python train.py --translate=0.06 --tokenizer="word" --encoder_stem="deep" --encoder_widths=[64, 96, 144] --decoder_norm="layernorm" --decoder_activation="gelu_tanh" --decoder_inner_norm=false --residual_init="none" --optimizer="adamw" --batch_size=128 --lr_schedule="wsd" --decay_fraction=0.2
Rows from block 2 of the text decoder, named by matrix and row number. Rows with one number belong to one neuron. Each number is 500 + 40 x the weight over its row's rms, rounded and kept within 0 to 999. All counts start at 0. Numbers have three digits each.
# fc1: MLP up (decoder.blocks.2.mlp.fc1.weight, 1536x256), inputs 128-255
# fc2: MLP down (decoder.blocks.2.mlp.fc2.weight, 256x1536, transposed), outputs 128-255
fc1.95:395448558497573582481490454484491507492524545477466507530471487484495487529433536521457535480451600473455495480545548553515468475532541500512505456450507558426480522514475436495466467503450516467439499513439445448433497477522579504560499511503602547517525481538471473508537459529468495472518493488509515486457472480520530603513497505498506576589483495459526526496450512515403429516522
fc1.96:429440529511587520486447481519503540513455475459463543486515507564487483531448547493535445524514491500453505443447495487522499504482553530534490484512474493398483517485560502472465478539524545510464498485471528461449493586505524495547453552528519515468536476485503402493509502565433555499476454514488511577428378506444463447490516542437499514560540503419441499511434489566438525512499
fc1.97:523492463488535371503469468541490531524613500515443491440529424537426521456465479498545517570515537523498520522446515542451556494484499458527489446465523507491488533446511503445486534526433540548487485578487493498490543475494546455540503452455489559484516507448505458460464552495496517503585457591549505429525449401453503514481469487421552504558526505480469499488513467551462557505485
fc1.98:506443557495465478504478470483488457535486474486474441488562435465377629473490402484520448478478571450480435420499538503537529498485465534501481347514515421490523544557479468567486549533501504525518445531495496479472471488522513509549500505501483552499565513507560456585529494551456480494537492494518505503514466404477522543515521549490472557556477500545479537460462512543444541530525
fc1.99:499487488460504534499438498497489527505495489446428516535505473450544589529528446473593435528481539549499492568486466473533464522504485519501497474529523455458478520465527552512492523484548521520604450475524516523487543414551565423457435411494528565518514479574496477417437469491422529479497468578524537535539416501533509489497599488458559502504515523467450517511456499535449522582464
fc1.100:530465538488503516464513518596481505558527430452419490460555486539417512466559503586504565471534508532457468494483487533545552501558502556511501429560503550433506508506523524525449478559524527500494533458425547477432507478502463516532457498538547567465448476531434487478500511546514507500457439478506458499446471508441456503493594522522538437508526496464513490469446458511510475523503
fc1.101:519453521489458547473446502495502511548602395519484540442525425548440518532525539494524520525502504492472498502524494481539481485480476545550478467544481493485461493530546508476473524497493552500493428423480542555458499460505499549498429465563509546465437532572440484530537491502437536449436465497573540497513499521482454439532608523503513494522542468492492424411494493549521502483508
fc1.102:484516495552502502501460440462490493482542464515496545481492435504469508490491468531580431561543564457472515473461468480500442541476495507515470474517502528501517498540467544519476517482560529525606444529425510515510584421550616482507410458456468508475477537499521533526478498464449511505522462552454507515524461424489484445531583412491529557496514524479433452437413486575444522540545
fc1.103:502489519502524496491450515474440546450496549515498438503553528509464639465515536435514392467460506403486517445474525474426471528374521518506503479506531399517541577566541582550477491561549483493545464508541452495529490500516547410486580532484449482562572485482535527494473531463428605443482510563514494477489520454540475499505510543502500497484518507423470464468469492513479548485567
fc1.104:474457474455519511486494415560464596486478471387413535518511502529482606553490486463522455525523540452475526457485548524490469465465546478571539507458488522417496490499521512490473496503499545533542532514519479539503502554558591434507494493520483524506446500491450473548486537502474502462513445475488520575454418447530452510478549514456563493501512483464423516485513478591489560518477
fc1.105:508511479546524466536466547519514523475475515495530472498514506522491622465474522459513418474465451474505507441448446523527530500447548525585436491485493444541523521507605540495507563544547504472494439507460485502495514439497516455619559543497536445573517556437531447501530490562485558511475504484541520516479498455564475466471565573494545456482540478451500567519473537538519608507546
fc1.106:549494468500505478538477520457498434533544458456471509496527450561417507580475512485554489504571529482561427476498447514515466510519463491494482445544486504458532468521542483501481493492416548567541491517507504522481509550547591519505484440496430518473470516492502480482489407512402567526457461529530503522542394449537470458501534476448503503504518504486429510461467541572542542555494
fc1.107:485526574465447517497514415439508480538486451505455451536555462499439583496536504472558484458440604445523488451494492480500511460503461593534455475460528457464545525475528526583547568529467534516508451505495488476497531445574494515527417482473462491508540476435494446571524522574520514518579482511527528503513447482560488474467504613536491539500478435497476502487488482526498621505482
fc1.108:451464560466514531503539484545532456465442500468492478492509492466489488476490489537496536563563481536497503481513535480516480446502536622527544503468483534460468461504520529505456529558484484559555585531539521496484525583479498526456449564432479569439374456542542504518511483553514431467471419483469524496499444551519432485540596451444550481487551486433485533482529478582543503529453
fc1.109:475482519467551453478421445543461494533478457478416505445514440596439524521516480512509504518517520476513473540483557488492483494450517528507495499561464521466496458485484483524511474529511537508588528528462483531519544543570577474506467475492533520518455524511506527482487498535376541389503501507492447464464516478508411468481514545442480495545530462521452479467458571623463504483489
fc1.110:553531554507522485484501495487471463545511465429449480490555491492453547539502456514508488507574554496450426477549471510529521520492450483516526458495523582516551448491464527479527472451495569476436466485465481454466505477488525506504454392487508575496519483526487469509520468440442461516542502516542474549619385467414520510532515540497519499466496548479409555466421494512474546498508
fc1.111:458473509510512524489483464524517423562541405485471515473526442544431512485539505480561515505547503506498467467541565529475521479532505540451424382459489470473476493521506488496417522544538538541469531491487523475432486483469492484518443504488474553505500461566471511491548482614529490504471456419509566486482476522521516541517560505448518474538555512461535562473466486520513451506497
fc1.112:451516532495560533500492471462515517491478470481476499563529500499516507516443557489481524455472541469521532489501515502528483505540518463551448495529476485448483517515568456484494481530519565478437501488423466427429472516533532534538525538477599465510524469504512419509498467610520504512540498470458525516467461548472462527478464555487560468589510477401501543557480522519439481507508
fc1.113:503503469463529492488450475452511469520575455412468511522558471549370539513534467488525530509599493501436408495524507529512515545501471516509538419458508551507442457483489521473477480489528554499476471463454484462478470461486511520493492478524526586499519528530458455553553499454460500532501508516537475505576394492422508496473507551494555468468505558462439534464479528479469488494490
fc1.114:497485508432476521495412428457513458501522469500455473489575467531422556537526454539581480545544591486498399487482528490497463568502493445512474419473545457494473485543434530539478506555520516528514427476506509488445491443522555524455438544520541501535537521518539457545498475547439469504483468573568430500551506477538514453485490558496561545495475471432452537449447466517463548511499
fc1.115:528461552514433475490441424470554471548577521406450465525573453478492583537432515465474508482505531526436429486513609526483522479534524504463570468470507422504509487567495480475472534527501542507448515489473546523483437427519532502543385431502516496495533591502509395521520504507505485476451427521533467522530497482544464502584504543444490512557490478493516531441440459538435495492546
fc1.116:462414473467501476528466480468482525506498495419542440519491470523459474553457514480571453475545526532514481522460506471444467433502525558519511478529487480492529517457542481496463522466454488546532538505483406475427502466527605461478477481511503567574507529576517478484514454521443488500534412598509520494484509520514476507478558490447531437585538434436458511450458495596525498502476
fc1.117:458479500486481523479515478529480527495462446421503452494561477486423584519476466492573502471429517518504437475489495483488472514487538529535527464478451419527498592506569504527471589540481526532591484499521486492440477509531519478581529478483528525518511566467524448466498505567484536400454457431517518500524405427525441500440561540497569494532495451518524527503414465554451581546498
fc1.118:499522465519511487506414515485499539482493507431492520478480497564470517529547537473522410518506487474481555496499495511462513492439556559518470535529473457469499566475533568471524520513496603510510405545498497533560518522567502438461515499544474490535498501460485524549477509480429455472546485558464516547459526524537501348500524450482486449490562482511434497494524530519541532587469
fc1.119:452473444493481449489461446436468538527513436451467507541526433541466521569458450452522497521532579477436476525532558472474486505470459478510557448448470506488459531521499502509556540510547537528535526483454487487457540454489647521455433482533557509485498537456449459508506473517442525409493449565524516500550473427443498434546561524449524485527523497522406490497519498532458546532448
fc1.120:429440502471558530521502475536506482538537441474390541441475450499436549500489528517562523532587558485482498510504536478491451475525493558530477419505528527475482508529503522503431483544527539560489505454500532480496511502468547461533477533510470569477530463569496477521527492617466526449473444491511466511486456554525543460521582495448502538535527516440474495464532445585488528550484
fc1.121:533487513530523477489456550480493541465480487506492440515446514529480585468484489502455420458423520451541518435533462483481533518461508536532450505529550440490468538557513572553524534499508525460520422524486490490509463445570488486550544504575484541569541485412482495555486493518451540507471498581527560518454508471558456489488484509519536483494479446503498487444480528505506602505547
fc1.122:493456506443504452506480458493494518567507418415519477534494455530497519531461405504520536522524500530462437502539536459499492528511459509463518476452474564504574513472444508497508463554505496596500428497475423463424549407497529509485437435502477582438479475519478462512465507525464543483495484497493447521497449456409485516548473521452489547526500494463458524407430463525450513502560
fc1.123:546483474460505467532477473500512442533564449445450484580524447522374581548466450504490527468537547469458402449533515529483558520550418484473558436503488578523468432440480437476505470531501575496459451518480499443488515416483508560503448414517492486466557511540464470500526473444499467551545501495585439484492449485420527509517462550467511517483493538505469530480472519457499492482485
fc1.124:558472479497526457502395492430513507544557488463408565548551485551433500475535499480522490510539504539481477500505485508499526502515491465536546471545464556500455478579473566504520518496435539557494469514459548450460545495496547505486449463534550550474474436536489493495500489453477531444503494535553429549554432489487454486534587502484504543512525475458414489477522463486532491509499
fc1.125:502406596465449534522536474469506409507513470524498444490586426494440615520452411564499505488473503485465471412537520524520506482519483576495443388474527455517503535547509495570531531561511504513506447501495484477442482473505455479554455475512501554480554520534540471552511472559441506465524508493491470480527458469522513526523495576482535596592512510479478533436435534557513513531542
fc1.126:400424538482545512500484448511513479537541514489484543505504417514487533497465529502450574477482539496432478506581518536499509520531468528489452430436501568419438507487443479454444475536479516511426555476422496460430467478515548554490471446503623547474468480520478507539523443505501493470449509473495506499458425474504520515504529538472564554567513531395531491520462501525463453480518
fc1.127:478475529490561523494441486492527483540529491484460504547552441539504492514486456392477507492513509478459416441592536558473496511536557438477579458442469575487451448499422512436478407543473559455468486534386480433473494489500558505464508480541580529481500465500492474474468472483521497502561513513448464513495486460475508495513446546502549499493462561472498546482441489496438438485481
fc1.128:582493451551550456503457520493458547472471538554488477477482503556455582556570571539498450484485528464538548451469465530525470517493542483546527538555553491463488541531518499528476524494431512456609392532508550550574505474578474425524517477492509516604554491491463463533497455516397592384566542533554552481465481469470509409553525489494501440467517428491524438515501546509536520520532
fc1.129:410425548474554542490446438512553488504537514438483479574485433529502518553473503523489560462505550487475512445546556597513467473558525505493457448453501521467424476501477487458493513560514569505453548488476465454477475461495535489567462537472552590488499475515496502524517516537494476487460476471487511513448450502535536561518554533478527546603497503471504542545492488519440445521478
fc1.130:566491544521520471508487498474439498527491478490465474547551409491444573458497480447541424476505554478481459447469486549528531478499447546502494439486490453486481474494448509567497557554475615487483442469521468464482495489503486470516498491526511539482536547540552428563509509443514460508548456532558484513522475465562490386508512582498442511513577438505467526492459456514561533549457
fc1.131:431433581470526516533536470558470473485564513441534430418513475469488472513543443448531509585570512558493490494492482541529426438489518492535498494477455500523485451546548468475479546514578521447521499539540510568522521499492471456472494576438567491446519564535503455548494498573516436539521485443503557565433493544486479497566509498514500479476578496480510559488490533565448498511436
fc1.132:486459475393460511465466448480459515514497514439448540494542480529487556532473465539541482519498548504480501528453465494519461519476567478541542483525450500499469459513496525524490500503496486557593514527469486489472503535511518493490481486517538533462467474525500469548481482443409486419492480480540484513501473478509402449519599516459566490514505529423424544481462494595508523536495
fc1.133:477421480465518550520490484516465491469508481458529450433536496478520494517573465488500515563526562568531508496520484525537441476485585533513519542484466509572490498581484501426478552547562530475525484578524551572533536423489432460481488576439546505452447600500489482543483497539490457550555508452545566552446459497459521514552543530502527413491601498492509558502495523569486502518446
fc1.134:472470492473423532497431441526484501527553513444475483485499403471430508474510415533542493514515605531518482549404531521482439498516515506467508429529589477463456505535502502465469530501483588573555469537485494538447563487557543510489449506609512547527497493488470501424516448513415527429538438528511476485465481439497469426521493498484502445583521475538464517474449487567464462536463
fc1.135:449433554458466502489516524509495459524538478433541410529487403515441654497437433476547545447512569497511440457508539470527457464513449537502454503493491440464504548525514472499462518527499499525508469513471465477473540466537566530544419507461508515534619534450479495566474487501482497521505468481473464513517491460497499512484478571518515544561515542480525563480502505561450562502475
fc1.136:478500496511553402495516520526497456478465443437529469487548445475461601463481511546521442457476489492479456437483522472510480470502459520487389487504531472517496505485514497547525623590544494483506485530531463412507489488544532448553474452559523530503577554416502516528544519514423510443470509561520430563515524475519542485528535537454483492509562548544448508490471556487491542458495
fc1.137:551443463426543484531410483548488515513504550446472547495540488565435512509551453534545453549548487488460488540472517564523492486491476499538487446532520528467486517449560500519505566517488549524490505549499516468478527557433531553497454463446566508482453569524489508466497462490498491452536488501578534523527476498462505478579585578455571486486561537493458555513476445592485516456509
fc1.138:515475488489467483495487478527522474536564417485452458489540491495443528510469438464547505491554522475453442500503485494488537512485495504467510431548527488558485562516546552506472509592557588518487460524433506451468532478457512516466503459512496508575507503512469450451557537421446501526511513516524476470543500418477467412515527483522518455488509442471491493456450472517505511522470
fc1.139:489431550503564484495477478554483482547517473471485485504524478483406561462500462537521531465558501519394409478546485542582523506477500425473538409462496550531506461507456552562510503488524540500471467500532498507481518441538492543516429443515508533474570530530501391539520503468492475480552532538534440509529430410516533500502482549503549538487489580549456510428466498540478490471506
fc1.140:565451524470461460511487442510460487518551465465475519448524428563373621533473479518583487509499584493460485479519496525492538531502541526566478406573508454507503494517514505561477525535507516450518426545468507551501467434543521465502454430508513538470514500564517510533454445511449527406522505520518472503506486443512527409544517534496555531577516460496436493477446509541454486511555
fc1.141:472455487438487501477510423517463463569506455477446468536543452434401517525502451615588501533492542494446455527479563459480493463479510509503533449532489482476460482567487511487452465505481504555602482521471529535426512509564531491485393517482590603462463436537475476456477476545516501415516472488572477530458460526492485466555645492529497483486486470451454494484438507593458531504482
fc1.142:516396510527506503484482484482490513495465532425483490518567519492443612530524488464530494477462530420432449445477515488528447510453490551497530389484485430505516541480506574566497533484515519533539426470467514439480496503587543487523516499480525555482574481500512449512521499539480514487511500475495479505485449481517477489448599491510560514571482468490427493433453522597492545550531
fc1.143:497459469508556488496474493426465488558515505407533520490524456545470562517476455526544473484458580488462525507500498496510504515482479485506584467529488525495482445487543535546461515464506501524548500525419419524487613494522614499478425503496502535521485513550468495496433468442472495447462473530574509519547457469444458480547550548505482519509503539504471508430482502514511540532426
fc1.144:508472457497476492491466534509508494505484428448511533512511501594495528467467542528444511476540552524497459493516503533526523513536446540538412487512489479561491467524588514528492446565543520445465478472391461520490470452475495542520503506471486537518503532514474446480568490501545524528449508472531471540477455502585399446475534533495571449490492597441521562506458532542471535505597
fc1.145:469430521453507453542507476470504502555475450522447459485521402529438600466501422514512512513470551518489486434515504473503478542532456552448510479489509437456528506571480463497517477534457513580485436486451472515458603396507535535494428485492502552492538508559513495512491512581393513458514531457574434515535450472504487492513494561440503575563435489497475495470374494475502517495485
fc1.146:520439554503471460562531444460486475499526475472547557505572499539461552482525515544571419511552489551440515486509548522497466539529526532501529489520466467503436486493521489469530499542513561547549515486423493511494486499557550447520403482498472553485515508513469469558469497516461454503515447523463502495463404534538441473503541517369503547574564509503410479472467472579465514602447
fc2.95:461493481520535543451460452456524502548462559570420446579467403471527508534485563431460557459473494485532497479554541539482482471523543461469479560494577453460488496471480500511427486559489483571421458525446521428566398475551532453493528515480520519556516419482552517525491519522549511511543561511453485479481547491521505519460474534524493544491492501447519474509511455491496445517464
fc2.96:473473518491560507427552508469538515537455445549433516505542431508514452566413549457473544462465503483565545499513529558494468476526527458476451552480529432466458492501508452445469469567560563542461564552459534456519442469530529470491526567479525514523514420498506458526468463574589491527568526448468533527497514488530489526497475493528495480526537472480551425554519497535500457507473
fc2.97:522474538442517448539537475533583485512536505499537452495475558578485560442454443551469462537564545510403448482516480546516531495466513484472496459469490543518549483443542529486586527430524468501523456490524444546478540474480447480530484430489490551529488562399503514467528557472521446471469434537624513456502483447490540486467491551456503539543480464546488513507488448504466526512570
fc2.98:458493553508510515506538490493460507481519495505480335491513532456451596467530508482464535466564495579495384407502552464481479482481502538455510503475513461519443434515595479566445525579502493534463537544504516473529502470437455528484545525481515476515479507485531505489463555483520509532478488488491465524515520532527473535553480572497514447454552542479516493536545442487492479512481
fc2.99:468511473483545536450476447536426495500576461455394515474498425591417453509520522480528469497500553553425532551493546555483462473521452495546527517502513544497516453488510519476431502535523578554425460483452492475457526474522592492549462452470515619513474476543470483481522546510443481452498486509501537470455469479474537482497504477463545485518528486431461481478526521525530488515425
fc2.100:471462502482450537569486501470546436559583457521431495435538477536476535506442489503584499547486533488517518477588529499506486567537511472530507440475508422445546534501536510528472507472507561529479473447469431485472504460498578491547467497502501556501516473539473502517489416508471505405518488536516543481503504519544503491501564514528498606597521445483467445475492460563466546464529
fc2.101:471489482466438567539439530518513530530540427541440514474493445514544545456472512556585474501480497499515512508521531439535474498564448551536452476520487430454505507539555482474527541493452524480437453429484479550487470508520507537486434483553549519474511533599498453542510479501422513541441436519565520474468543542488475441570498474534511546579524456491450468463506511547542470480492
fc2.102:593508422488553500483507499522428534469474503467434520469505490539459480473563529489585554569553501561451517581480497422417536552497450519490513502471546541487474453521463478506438483534496497535447524483532521447518548489501480479484506550515520565538474451423507476471496549442457469521525531529435475510448487455491544545483486458469494440559537477430412492488555462543513463500471
fc2.103:523468555463456546462435433529495491511547391479466409516524499526440579527497450569506521424508537515565441423502478535543557502593426549510478496528471462500518474512526444501474547553486523549477552515474467500494556430476443576534434447479543549546498491528414455522551496494489499478499475461492517456481494454448533458504490550538536468498518476560521507512495494480501532490450
fc2.104:466496476465474498499523463537513522572525435527467479440546430553461510520461499505449569541529527547498493567473440472494471464526466505493505482519504517546480449516527476482442566545538490533457526513431453485423483464487518503444460537417515521391470482481449500516510535474514497462489489519488398442506448521492545440533493496474508468486498561433478460551533483498442477507520
fc2.105:518438522396446478555559504498529489517546451478534448526513442499477543527434377488509446502452593520516481462520455513531507485473497501525487526524443440582494457493488470452537483540531542490550527478451419532427478452502553507550469521466503521517522599523482460476544505529525540538490467525531514490462468463475483463445493555548534493568510482541556541563425467563426570478565
fc2.106:496520525537520510453488463490507562474491517536496510516445543498466507478570578542493515470461486540487502471480457408456512601547487475487533535501546554507555501534516515511501535483484458516558448447559486452515577539441502490449466496496470472457491474464508472534489530424432456510555500466514500558553504534443596495552413544457471489478482548547450461487503586495505503433473
fc2.107:516479524528577485495542526442431531454505492490409387458564529471448551491480514498550476507516509536535453433516513496472501538481485500469567514521510457522450472535585496547420490565543504491510519509467523453504528484529521504503548514465487477533511470511544455508447514467501534568485463502499498544483530529525436520526475530435494461523574555479493474551521500498496481517477
fc2.108:440413530425488461598522490473441429484552480460484514463509402482464558579428439529515501563519525539460514480510553523528444465459504558511503441504486476527499421508562492479474553529583560483483500490529458549469514494478549444461543569446516542466478556517512498529524477517496450498457464446525510539539455557499471522565564531481521530553548524493483570527542486546386498509487
fc2.109:450500489459555494584555412507525535491495503421505547535484439560482490485478455482511557567532591462404528567503493492510494440474590407543492519483472491487560435527482484493480517532539596520532551502521436502548409450458520509516532489486520520481565505539543509479495499448535460499546523517470579535423501517483550502515507545469488457504488487477505495439503532573416551549439
fc2.110:553535472538518535538477469487502468482522520449484553484561458522457513574529478444473513496507499465454451543523476445515541570452442453482545484493458551552464535489467567480541414435518498492504469489486475427454498517452550520511474414523452525450454545461465470494525502434469453520540544473521535568532420469441516475448490524478511471467431556476444534449460507480479587442521
fc2.111:435470502416530572521452538501494430546538430464479531493487462525503528549480480520532500525535429482462444460511544532468494522542506563477432434455484497440509537559517517453458503502574527548494521450504504481481468484452495447528448487533451572522491524538459532497528499574542529474422469427463526480488497541462526540495565470448500570548538493481537554477562483521542432496537
fc2.112:468514488505511460419521502448513549483484486540392525482494408516531468546468563510469518486461517463567543521515514555502450467481505461529501573532525444476501466498508451452472465563518520511492544533433541481502446482545545490524492506447542523491522443518476479475495473545540510515574506473443519483450508546490492486485467464497524457564521473426536475573478513533492482468474
fc2.113:581540458584517544516469469464513512457452533472479539470478517487503489556514513473415530492502482483491485551544467440524586540486441462476541501479547586521469531466457560530537478433460441437461437456507465480521493489463516527485488446525450544436464516439490448511512505385447474515528576512518448538530481477482492473502466492452471421461427545496441473432452540432472531461562
fc2.114:538544466530536458509423512453524494453528517547521439487527470482475542531471506443540531502521453489533502510477444455438511464508470401464536485434479504501460522397466513480578464513498553508406557523470484467527434507417529529531515462521472483441501545514454486505463436461549480574535546455449463580521452470468491550520555463476499468522532485488459506507459518505513612449490
fc2.115:463434516436510513495537476548477484539515477480496396423477486509436511533531497497472552530555516586500540487482486538490512411530497526523469556545583576527495441546468452434451601592500591526491515561472519561516523559523537504494523498487530568493474528544480521458488440492553482470480495472496503521509476543435498450551474471487440466393565511542496445593568479509514452534433
fc2.116:440503531474514492566549506532515450509455503516570441534478496520480501448454442456525473535518468534538500499454490573502528486485555480544528504570481474515549492559517449490476473515467543498453543464512531470532512535550465489512529580489567419462500503528510451470487491591462472499521506462498502537490462499468487499519491498560476495456492469472619476554572595455506399497413
fc2.117:540573498518548483549492592412554572521475485553529434502501497512467567454457498539519448465483479467500458452523510472502546496506419441514445514489489415545577527470507492587520478548483548469420434448495462485473481515413528481531524489526458516485504482500507457464532539426532432590542553494513518491501597505516507464497410550446488469535573566512556535585515549430469435498485
fc2.118:479494464485471496563484496491455494501517520479447530529552439524487535484389448541609410441458499513512572523475530516511518542454527475498447471487484450513468496457531479521444463539517518531474509514434349509509500487533538434450492470495536507581521530521534445520563517513485521500534474527440474465478489504483517435476482551532423540570505498483498531485432519525344506476549
fc2.119:455501468499533592518528478522416473512533469502454450497554440541447494462546484462560517526558493577432480563551520480508478481520467427513517493493507503509503469507489497429515468522535625538418453482504465514465444493497527501510480479528507545472516535535429417474512522495437444554547489476468519545479471507503525476488523499501519512562483532470464490454508445548480549496445
fc2.120:472441501408498548509449508491530389531555451481512496521520450547504453562456484438468534508517482534483446434558541548447508506553496585460448433458487480461479518541459514451442453511534539554489500454503523522480489423433517496535471488497460589555526490569466541480562499563522521463456462443447534480503481498439533535520515487496546513497522480458577529533544488546509463505528
fc2.121:489460492509475493496497498506469486509538467548507352412487526522470564565505439503483490510482532561550457434481472519561474501473535561520465609510504501497529531562524468489470536550490509471523478568469475540485518455482600480544534461500565557545562557519454470462503466490495539453520481522563521481482428460481554476540491565555550458491538471543564431553463550524461539491542
fc2.122:490546448514531482509531427425467555474577492485456511529483485502488531544486491477535515465517527506508448528536482503468574522543522433507526507465552563495505504446462481514435507502490447445501480493492472453488521465479564455574458373488499584476496422464466530515464485464458453459512542455398493541511431522424587468500459491465481494548500544429476533529481564506455526521502
fc2.123:560518478518549487509487475454482471485503526478529513485516507482433487535543466425480506524535454474441438515509442469501570560419493447463586479468493558553457510489420562495552465482510549461468468498520454456507489526462544476534468446549484542438497541434489450483501514441443432510533556447526506543561428484439537485495507546502499449446468537476483512460479516451447574480516
fc2.124:547479461496521503452484456506475483504526471507482530527529478522447463532517468488461520516482517498464475527531454462520509534487466463480543530539520538583493470519450495447538479510497530498478473466526423465460519482498564525478460445523480514422464531500467419491489528451417408479546553500514520529537424501446504425514481551508512420464471552509460503484439550501444550480473
fc2.125:444479511517507483495525487490459554468470503546468312483519514484479636478538544486511525461512422495523421397536518502467463513511552534477527491485505444468486504532550498522436532590506485531482525507517504458517510513463460490513560527471521469535523470499566515471436561494462531525448425500491456538487543504516463519526465572448457488494591541507494499560545495532540466531502
fc2.126:435466477506533579478415455528555477524486534518429530500477396497534503541482525385443587442487431456468471470619530543508527504563551484469482492442552477407520530506443544455480471526482507554428466522451547435540441460494507431535521486508517521526525434503503543526536534448504517488500590490428529504485523505465534529492506509513512545454484516473511486467487499518499405531506
fc2.127:527460476543491486443444425512514494533538598534462455550537420480482510541507543413490537429458520486489455492546475498491514549470566456451554502455587465500494539513435573489474460545491513527455428500499508441584414460531541461502510538526483539504588458492508495545526506446481510475562582530487534545531496429494517506441509523483484514465424514483466498485470526506432521481537
fc2.128:491498494495476553579508429476439532488517551503456446519441475430518538558431451529553443494471581521598551516486504487503438535460534532553447523542530515545520514488505476538488487446469473497530423509453386520533553427604572387493474516487569561567502553546504487527515464536456505443521435495482523516515472461536479544525496490498486490532513443495496557533497510544360525475497
fc2.129:466469504461496559485436495535547478531511525513447489527477416531535492546469539454455546426490491459481479472598512545484459470597537489505419507485546465421507529515475498476411512556469524540447503526468540484546428456497490440525500510473497526564528433534483548493556490535568559461533550494393494448444554521503560507494510513492537544480504496474563481501516491507528423478512
fc2.130:455461509508469470500420416444407513491488504475477359505509538475425604524484496432479470536458559500498423442525559476483479502440446497484526460449566429531480500561481497511470500583503470518507432486465453452489520461515585513480475471483497514521536485486490528510503526500470483479484473527518488532532423501465501471473529581467486529516481561466478514541477467571408519466493
fc2.131:482439520486531496502575500524452469491513495508475422460489472486456531505525497538476522554550517555502485489466520513525511369497501546499497492501522555507488373505524471495455645558507516478514494503570504517517534495493511504498546616449517486470493509500498493507512497502505448477494470489506462498516470529502506514625506537489511462493604511513499477567636492502444476497392
fc2.132:473444571435514508595517467494510451494562443433464502455530362520473537588432431548528504509535500506466469482507496484549473476499498508530552460491474485530486463501554508497497516494572519483475492484475427517411530536511579502514490498468574586407432562538502476534505441545489439450499458471548525506496432525464441482510580536523545513529535489510463560469454470556426542525472
fc2.133:492452528468504476503600504531458454493540483490468418435497464490468551504508456524467526570550530561495490500480509503525526369491504522499504503516524564521492359511523481492433629557520494505535495515538488532499543487485522520505568621457516492474501523514496476500513460509522460483500472497538482482516459505511488512618512537482513457501584530523503476563626486501433488501395
fc2.134:476500437444540436482504482532485575478515567455434476486591504471435491488534522516532477460481519500493488499554421520482494582514463447521530521514581485482482459469472488512455494531484475562559472532439452508413494459446542445507487478473501513458531450510452518512530533480511553535494476559422464429544409525477493513547491460475497517563576519499433461516470487490450567519548
fc2.135:543441523494509485475498469481446571487534518486498369457515494564389573578521480514504485455508431457484427425518496465525540537494494454497494503446474464500469528541485459454476507581534515512549549519487508490441504563506518476536604454471559553519515545540528458451440552491499549438506499521489525490464458491454475446503535565482486434475492484502481457431466471517458483484518
fc2.136:548528496535506482485456535435437557508516489523527404504508486572478579547507536491534420493470503533484474484581497507482509523434498477457517512532476415501470580543448510488475413533475491532514503579434515510460517549491556500473546420560491537549448530497464543420461533468461584464478512526486472471518566531504478488488479524529462500491498511492491455459443442482492509518551
fc2.137:569526487470465445507541515431593505547530517511470497498555502565465526459433490505502428482503530472466534549491488515432532511481488475534479503449464440484491524442497505513529455504473464576523534520473430517455470460486542483586507487512436516512525496474504528421526536521581522515516479530599516452542496449540494488431487536453545558577537435494537491488416465513449555488602
fc2.138:526591481532528423494471488477474495479511533504521487486443479458466500466591492492503480478543426458430421487488463501436536544477490457436541547468521559529466501438422550540539464477478477488498468485555531452559479506423535482472516466538437497438463484461565474514488543429452479550487554460506475498581510539425554488493423535483462449476483578494473545493505586425447504487443
fc2.139:530542463552558479479502443472446543519493541519459393492525489475441569529555566416507532488512432519466417444536472459467542548463513445464535498459525509475456476491483584504480470544459506547453473494445533435542492514449490482469566471521452521491490468425519474455433511411461536550546537543474505545504513485475502499488440550452474467460487549472459476528532478509490516537466
fc2.140:481576373564526483501498482476421577504511513564474472484502524480472518385516532458523494510532465549596514563505485407427507454488526527428441490456555490501499508472507540603448486512513494503455444485504508435587496446502469477444549519536458470511526477436528506431525496415423566554478508490447455498517545514519513497525435446422437486497472521459459465531591486532544515500489
fc2.141:447481525462529533540531493505520429498519435482454520491487484482477443556517506553499531532593498573494539443477489464526449504564510506514553529593469547539524387529556445495475560569508576518504509467538484571478477523496448457465489565492521508442473507536486488526500407521510468441447505463500470554525446584447509530572528497452521444531520486533530538501505512553511450524452
fc2.142:513529479470498499505463506461498542494480487491467381548473485502458533491468479491479508449467479536547416484551513462496508456538413447445473503529544458566511428535467455523481456607501495541420491480463473473510509523454490516471504441455498503482510466529441491440506557433504472594487532449434458492508518495508502478516413548471488471488524590496548535562490553483466468490483
fc2.143:499481486473522496476496431511479480538560479476435491519525442561421505507495445526531513547580565524422477545538471548476498477490491474500556491524524516489454411502470479486481514573505551601494495458499434513462498439489522525499489510513476549521511527502449443476497523448477475514547498474511530523507460503473553416515599578458542435528528551516436519463466436541408505556452
fc2.144:518492496450478519556504527571593409533557485493535536428507466503498462555410421460476526538482519509508506496543485518567517513543507458517479525492428496507500507497496517447561494527495577521478506521454472495444442477437593526543506452513516547473484575564479482460519404500527514467515549480545568511453501523481510483488564489524546485513514452571518470492482474539489533478530
fc2.145:549519432526522483537565536465454511529483529550472444477532492546400527474460478444508477505554515546552517500500432509428552549480442454432471540482532512461533447457479484511463460588514500539474476500445473512505504480453477528525567497537440535535571495453498552423540564457426545529481548509485476462597559495486497445497374504464415480524539547537555514534470509462486509526445
fc2.146:472515455525504489494446561543497603545489497505508489530440408532512495502534530541475453451477489451477554566424471491537575471466535438597479511518481471537517521494497462440552475504403517454461537532529473483514450581528496501496520487536587465470497509522505419545448477499491476519531539504452539520441512532474524415545475505473490460475500550526535504516478579564511487489434